{"crop_scale_min": 0.2, "method": "barlow_twins", "norm": "batchnorm", "widths": [32, 56, 96, 168], "ema_decay": 0.99}
Rows from block 8 of a small self-supervised image encoder, named by matrix and row number. Rows with one number belong to one channel. Each number is 128 + 24 x the weight over its row's rms, rounded and kept within 0 to 255. All counts start at 0. Numbers have three digits each. After the name is the row's rms in percent of the matrix's.
After each channel's rows are labels from the 100 images, of 14976, where the channel reaches its highest value: "responds to" is what is common among them. Only what is clearly more common there than usual is listed. The data: streak pictures of flow and ridge fields. In brackets: how many of the 100.
# convs0: expand pointwise conv (model.blocks.8.convs.0.weight, 576x96x1x1), inputs 0-95
# convs1: depthwise 5x5 conv (model.blocks.8.convs.1.weight, 576x1x5x5, trained with AdamW), a 5x5 kernel
# convs2: project pointwise conv (model.blocks.8.convs.2.weight, 96x576x1x1, transposed), outputs 0-95

convs0.394 099:142123101094128153131137145130136095112146115086162127088080150126125148129165092144136117142114147122122110138131063142127134189150109100096151119093176162145102190099130131077129142116114120111104093128140152124146120142147148143127104117078134105145121129128141102087146133125117114169
convs1.394 101:120137147153111110113138139107109111111110107097085076107113113116086092107
convs2.394 077:092146135091129136142120150080101133134122126150125091114109147116129110131153143171116102156086145092163125151108122137117131131147124085100133117137131115145146142122140125131156133118115162143156118123170137135136063109091134117077155082126048135139126174120148108132153136153132074132
responds to: whorl (67)

convs0.208 108:102110100092135112171095147114126120130143093130085125127116094075145150149113120153129107166142085116125134117141115128093111118150098108155131134134112146139120136129152123161135107095139106128176119128166124092122113149114133117100107136108151140134084159194107115110136095169186129081
convs1.208 110:137138138122148113113119112107088122075096093102117096082094123134136135149
convs2.208 102:044146128106135104126124116097113147151104107127135152101129135125111124145170164128154063161136170142131125078107148119163090092126145133120128124162136141124119165132096144165145131152139171151127136102133168091138135120169160135136119141120144155096122118130075154133154134136123131134
responds to: loop (62)

convs0.64 078:129143150130120128103206145152121116104137156091118129119130149092157100128126098084101134138133128177122131117127129130141148101130094164110155153168105155130101118153139133115096166168135190122110093145104148123173166114137099122098148122160113129096135135098138149156089132155144134139
convs1.64 097:099115168131132106125183139131096140178139124098118156141098098136151129120
convs2.64 075:152105092134102185123111077168122116081095100131131120114111094096114111166156146175118124148185135114143170138167139137143142161151145101094128119116128125157134120118101109112128129117153131111141159117124106147113127106142177093179124118111128156146127150149145127105146148099103167140
responds to: parallel (48); loop (27)

convs0.136 067:114132130117129111128106122108162077170141138109147116137131164136135092100088136085120114160108095129098136093139138171163122139117063130103113116150149103091141105066147166134148132155129133148143130120158131097109130136144142083140102165091115109147148140142127135092127142159144087156
convs1.136 099:115099091117107115109133122111133125139124119128176191160129139162155159116
convs2.136 065:143147154153085114112068139124140183149117135172112127094181148122135144153114125082119135115153134118142091165145089153095108077129141149079110166123114149112105106135103129144114124110124124121139156116142121141126129149093124136139167125139088161129094121090095103179122134127121114134
responds to: loop (64); delta (31)

convs0.429 129:130090152132085135153108155145108132132132127135092106124122152167141141125140107135086159154128144128122118174146140151098099134088150116147115133126125124122161093120128111115130144130127095090190166161101137056169092102124122131130123101130156114174084150152141109092131141115150132161
convs1.429 094:104131126121115096130114127098088078100090098141151153139139150142159155144
convs2.429 116:128155086090161107122140116117151130166115134150146124150169132205081088141155163138116119122127156139129124116104166172137134132141144141136141127102133114169128132182125088158149111115166113151165111134104126112137122097129128149122171109148180103110112106140088139147147118149137144139
responds to: loop (97)

convs0.493 079:115109161089113080124133086182191150166137122139123124097121109119138135141142118137152075151119152140118118157138173158115094145136118092106168152119143120120140179139111091125129121126087099122114129150119129150128144111156101141128133102102163160105127146127089100165125172135123143106
convs1.493 095:165160150131122167159158148124145162133118109147169148136143156168150134119
convs2.493 063:173153123159139171101103093129145134181156142102174092151152129133120100093147133104175162106121090111153122110102126104145140170142163132104135082146109123138123128121140165108116164133102138128168101102158139130121125098119141129114155137126139162150129110057138094138120136108132136138
responds to: parallel (100); fine streaks (100)

convs0.285 107:149123143120129167156152143153149081128072122135144147107153118128117132144134150135096127151154135088198144081106092144126116126120110114114178112097122159159169111097135112129137154137135135124115132145118137112128099123114114110143141148159140116124146154225145130131127116149128133176
convs1.285 093:103111108087106105120115115095155148175169150147152142156156125115120136107
convs2.285 111:115143140167118117115105103156115160141142175093143124105127175129114177112142142149164146139106107152173115129159143099129183102161109134091139138131131147133156167164147103146118114072122111113151107117120093112120147106130114110125106152135112069097113118151106150145131123154110141179
responds to: source (72); spiral (28)

convs0.298 080:174160149110101121118150159105141142138106098138130147102161167116122173107176132113125122174177140148092112117121149118134124153114106122106163142117174124086154152102123119119092093132120096161148117122120161100155128122120130109127096119139127135184111127132073144132105151134164085150
convs1.298 096:126114108134123128140153132143158129125132146186160158129166159159156143170
convs2.298 063:120157106136124103120123121161107158149116164127144119153162141089132062149116165121118160089125084137120103091106128128110129122100163123124138109082095118187130112157139135096136090126124116103101125112131134159157104142116109146085136147123160151104129191112114101118132125136153132174
responds to: parallel (100)

convs0.174 090:148094127132109165157143125120104143106083125132143153144106117134120112123128135102153129130112115135061166123152142126174124125143101143158123177108179122079074135117117114115135134090150066130123150124131144109159118103135145139133113107142135123133089122140164150155130167131118142198
convs1.174 099:167178149139154158187153166165126134138133131139118105125117131141129122121
convs2.174 086:083100115118133094118159191156097099141116146095158116103143141112106102116126117104133145136132118138090141121114127109117162126138118140089128108183110159172127132154136118111101170149163132134159137151121104135144122097096145177093142167102143103119173145088130102117121119084110127101
responds to: parallel (86)

convs0.301 108:106109143133062156126172094153145176110144130092127138102133120148144156118139148164151140104109132150159123117150127084142113172144119103079138134077099130108116144129119136141093114104131121126087130117145141137138125115123084151139141128100147142115196147123088137163175129098150122127
convs1.301 096:092129143139113104155162148126129173173140123108165170144117116139149149111
convs2.301 112:124116072155142163084124184097131101140123107116130111134110073129092107141128162145136106136165162136109137151127124129116191126099143121142124159117122150171110172117137126120148133130149135130108149112125126112140195196100167141154128130119126139121125123131137150138119102117136183135
responds to: whorl (100); fine streaks (76)

convs0.200 109:120124089083153142130119086124143141134122081102124138162164132140067148158120117110140100137120105084148148121126130133124133175146122154112037111097132102100115110110119169107122162146142118130090089141160154080140155148144136124151109116091126110134117159128116114133119125137137144143
convs1.200 087:117118130125116120100121126122103130106109128118151130145108141186196172115
convs2.200 125:145144132152153128152162106128145098157144105108125092104119128139171148109079151088086123109100092133139086127112091053099104111138148104111173157120161141173166134120156118132124108138108108159101123150126122096152162113113125142125174145135089132122106162133142107131119139123121116118
responds to: loop (59); delta (38)

convs0.529 092:117122124107133084140098092136129122150155105152091127142148105135145122097157134163166085114156168126137138168130120164142128127124173119113181161114155126100147107126121134184089125158117123102140115134128130116161118106132132091127117149113167148078146120123112076152140166130131108184
convs1.529 101:131151156135127120146154115104103135178140150136158174145136117136187146125
convs2.529 081:140105151135105152208140102101143149154147142094129113155114131168141142119092113109123132122118140156102118128118123118107093130158069170110109132120138198114103145106128104086134143132104125130109163116149153114128115121088160148113084123107118126109105100090157127138154162123162116113
responds to: parallel (92)

convs0.357 126:164118194128134136151155117087126118118116145115152178176116145104147130123146125110149145176132148144125111126167153063145137113081112129124092136137131112129082129141121131073118124107123137123102097144094154166114133116141082148128151123102116151120141128114090161153137153152107144161
convs1.357 091:149146126124101153161132114085179150138100093155144134114090146132112119104
convs2.357 146:137116124132102135124128106187100110136110135158114068130158130157118127134097140082128181100113126097113149130111100125117182126082172124109122106130140103119163131143134152107094111126098145107140125113128147135161102160119137089124138152124122095093168118140148115096114159074171123143
responds to: parallel (95)

convs0.497 095:109132153136132161153123144143097119142146138131155128106123116157130075141134116105112116138135131144137130147080138095112118214120128171096095126118143126148115144131133144119129118133165159144101130132160167094162114123159150177135130101101157136088152109153178154127124087088166143144
convs1.497 102:116116138141139105146165125141116144177150141105157199133132120150154139126
convs2.497 077:126123144170052167109091156122058180138114137140162187106143127108116133136061147151130140145143137141101099148175101126095129102152151138085138102173148136131112138136127110121140160132108145132144117147109147116117098165137142106104132145127123111130135146143134112124117123118111119126
responds to: whorl (100)

convs0.553 096:200090115135107126111097144133113122121143123121117122144155154155102110128165134138134166066135128107101161141152098139138121117102127139135090136120152122101119123117107130097137149188153149092141131108172159124158190124146152141158162109113123092163112131119109150155110127115108145171
convs1.553 103:111111148143148120133171155130116145185157151108152175155133126134158137139
convs2.553 089:122057132156141106149139143136137159151108147151088115092128115131093116116058173128088128139085139126135094116143115133132152131113125161122187118119119138150158079132152093098141149148123110137099113133148101161115120142112110124128105175116111137101118109148134079156104134133162125130
responds to: fine streaks (94); delta (41); saddle (37)

convs0.560 130:148122091132121126120138084108155143114146095104135131113132080139144147183128146116156110128125105134167118147133109137156106155153094104133131164157161135117122117110098178128117135173077136163116064142145131145125131153125142188122127108106122156102092157146144126127153098134138181133
convs1.560 089:126139133143140092108125117101099103094092073130145156156131140161145158142
convs2.560 150:121107129185135123150154193102096112069148081130149126096094125125133132109113137148136107114121109111093119118137137082137113064181153103100172168106108164134131134141136146138133122087161114111112150117134119110148154115108122139139097127133154131123112133114144129129100160176122113145
responds to: delta (34); spiral (32)

convs0.288 098:123135118136125170117139087131098137089158120159141121119145089093130092085133136141103105116146094147176147114118152123128077131105157111153146142147125118137094089124172165109118154144112159153127143147140114149086167097154129134123139198165141126142167133119101119123126178143124134130
convs1.288 094:101098120096089115126142127138161139134148167179155137145174115114111130131
convs2.288 097:092140135111086113138122181099138150124087128133152114106122110138097125139134130144157092161152116164183119128140128156118088168135115155138142138121151174141142162122144182117159126148122139087099149138136147101158094157154080138142166108151150154116148113106113080118149130139135128100
responds to: source (42); saddle (28); pair of whorls (25)

convs0.555 116:113124090160176198142117146140102119095135109096153146109119147170150135110134121103127127129121153120096126087166120121110118072128141105136159129111102129156097110087144143125116123075098103126084138177129165132134134158130124148120139130171161104124143100155120126074139105125130132126
convs1.555 103:123116135135127089088134146153081107119155172080104125156152123118139121140
convs2.555 132:109142142091164143134107092098167106130103138149113141137121118105116114153101069124111085108104108129140123168127120128186153122101121146163113147138125120084143091091119124178084087123125082158141147085165114127139120115112154139126142144121123120145122149135127120129130056149129113129
responds to: delta (68); loop (32)

convs0.259 101:139127114137133135156126111163076140122129142126190116114139136135126107111103145111105164170132119140141176124175106176124110134153145130187176113151137177133150086117154143169126077131103097122138119165140139124124153133135119104119125158076125165143137107124114157118168133120114115134
convs1.259 100:118100088108102119126118110126134104129111137170141164156150140138174151172
convs2.259 092:079137132130103140173111138119150128141135116121094086121105105106147083117128121144181089129150107145145072114113144111153110122109107122140127139135147101125121137157118144091162163118100144115109184108127122104136107153170150101099153126136085070109134123137107127152158144154116165167
responds to: source (82)

convs0.16 102:127096119147137105130109153136125141130163130103145134098136108094127106155083123117134113125106109111102125162131139131100114112144128106162090117129157079201146077124123160134122063091094126137135156147103156093129084139111126118118105143077163152114136145140170127140128114110141089136
convs1.16 090:131119109114117117106088110098093091081112098102096109113102130112113107112
convs2.16 075:079098123128122146111097107145090106124141113139112142120163127090121096129124139139101121102111127132138108095154128142100108156110158105070104125114176134111151111145147119097096106129153117168135131109162144126123111172128114189195144156089152126158106131134122137175111169126134130124
responds to: whorl (31)

convs0.166 118:146111169119158072108110111078151097147138114155117102074147129138117121134106109104127099131127147098130140131144051151080151137104139134094108166114168103128158134105147152139122146123147112138110125125121157089141100131129153099116130139106141144118165094089098092155115143127157126143
convs1.166 100:118144145096095139167127126100100161184150131102129149118100115148140118097
convs2.166 119:093155113128114135181113110143125124153115142110132103115173132148173119111122096149144127116092133136084169094101172069169133151106114129114133140127157156144111132155093122157078131145116162122102134105128117131115148086130114140121136132117143144107091104088128115163124174095107086135
responds to: loop (85)

convs0.18 065:095137125106152118161131126110129115112180117149096094133135113083119098125152092133116169135114139113143128131119063104156082145094220128113108121135170150138126142139110105115128114118135112112136139112128134100111107089101138096122139168172106145137130095133140095115122175120128120124
convs1.18 113:121142135136119133141165126099119172201139119108147170111118107119128118109
convs2.18 067:098130132155159125130057109175132157177128127083115138103140125142182134133135157129166139127133133161114159129121145113124159145129117121146086146091089136102130166115129129172089136129126134104098087129146126119129101156168091152154143144154142149128085146141103134094115115136169128114
responds to: loop (61)

convs0.339 085:139151131103121106129106109112138114143152169117133161137137154149119138139114116138118135126146144116067122122167131123138094148136143114132133156129148099157158090107147112157091104120107087131163110108079070136151104107215170134141106138134157160133144102157126112143129182120127114120
convs1.339 096:131134136126092119139154121079104136172113108123098115123143098100084113163
convs2.339 080:117166152127150106168116117103093140100129111153079075091117146161122131124122160125163165128112124152114118121127114102154094122162124100137109146132161160177125092152120157150137168108141146146136114156139071118139135108101129167116192147145102145123146138145137139146127146140090150149
responds to: parallel (55)

convs0.243 057:081093105126134149131137147137110125118112092128111106128152161131136153129142127121109095109113139188149146117120124160123146045121143140172135169120120117122100130120142149132122079142157110166183128117123180156127163148155113132134095146132112146134125140102114171146119147156097139083
convs1.243 094:101095092135133079103088123116091106123146123093103123126095100116138123117
convs2.243 054:098120124161107131098148129135142118109149121114116114173111094141118143117123101114148101168097109132082136120080117126127100085117150146130138125206087126157106119138145138155137142142140088146136085137113144170097121094146136140122117169152128111162159124147128153154150191135115106101
responds to: fine streaks (77); pair of whorls (30)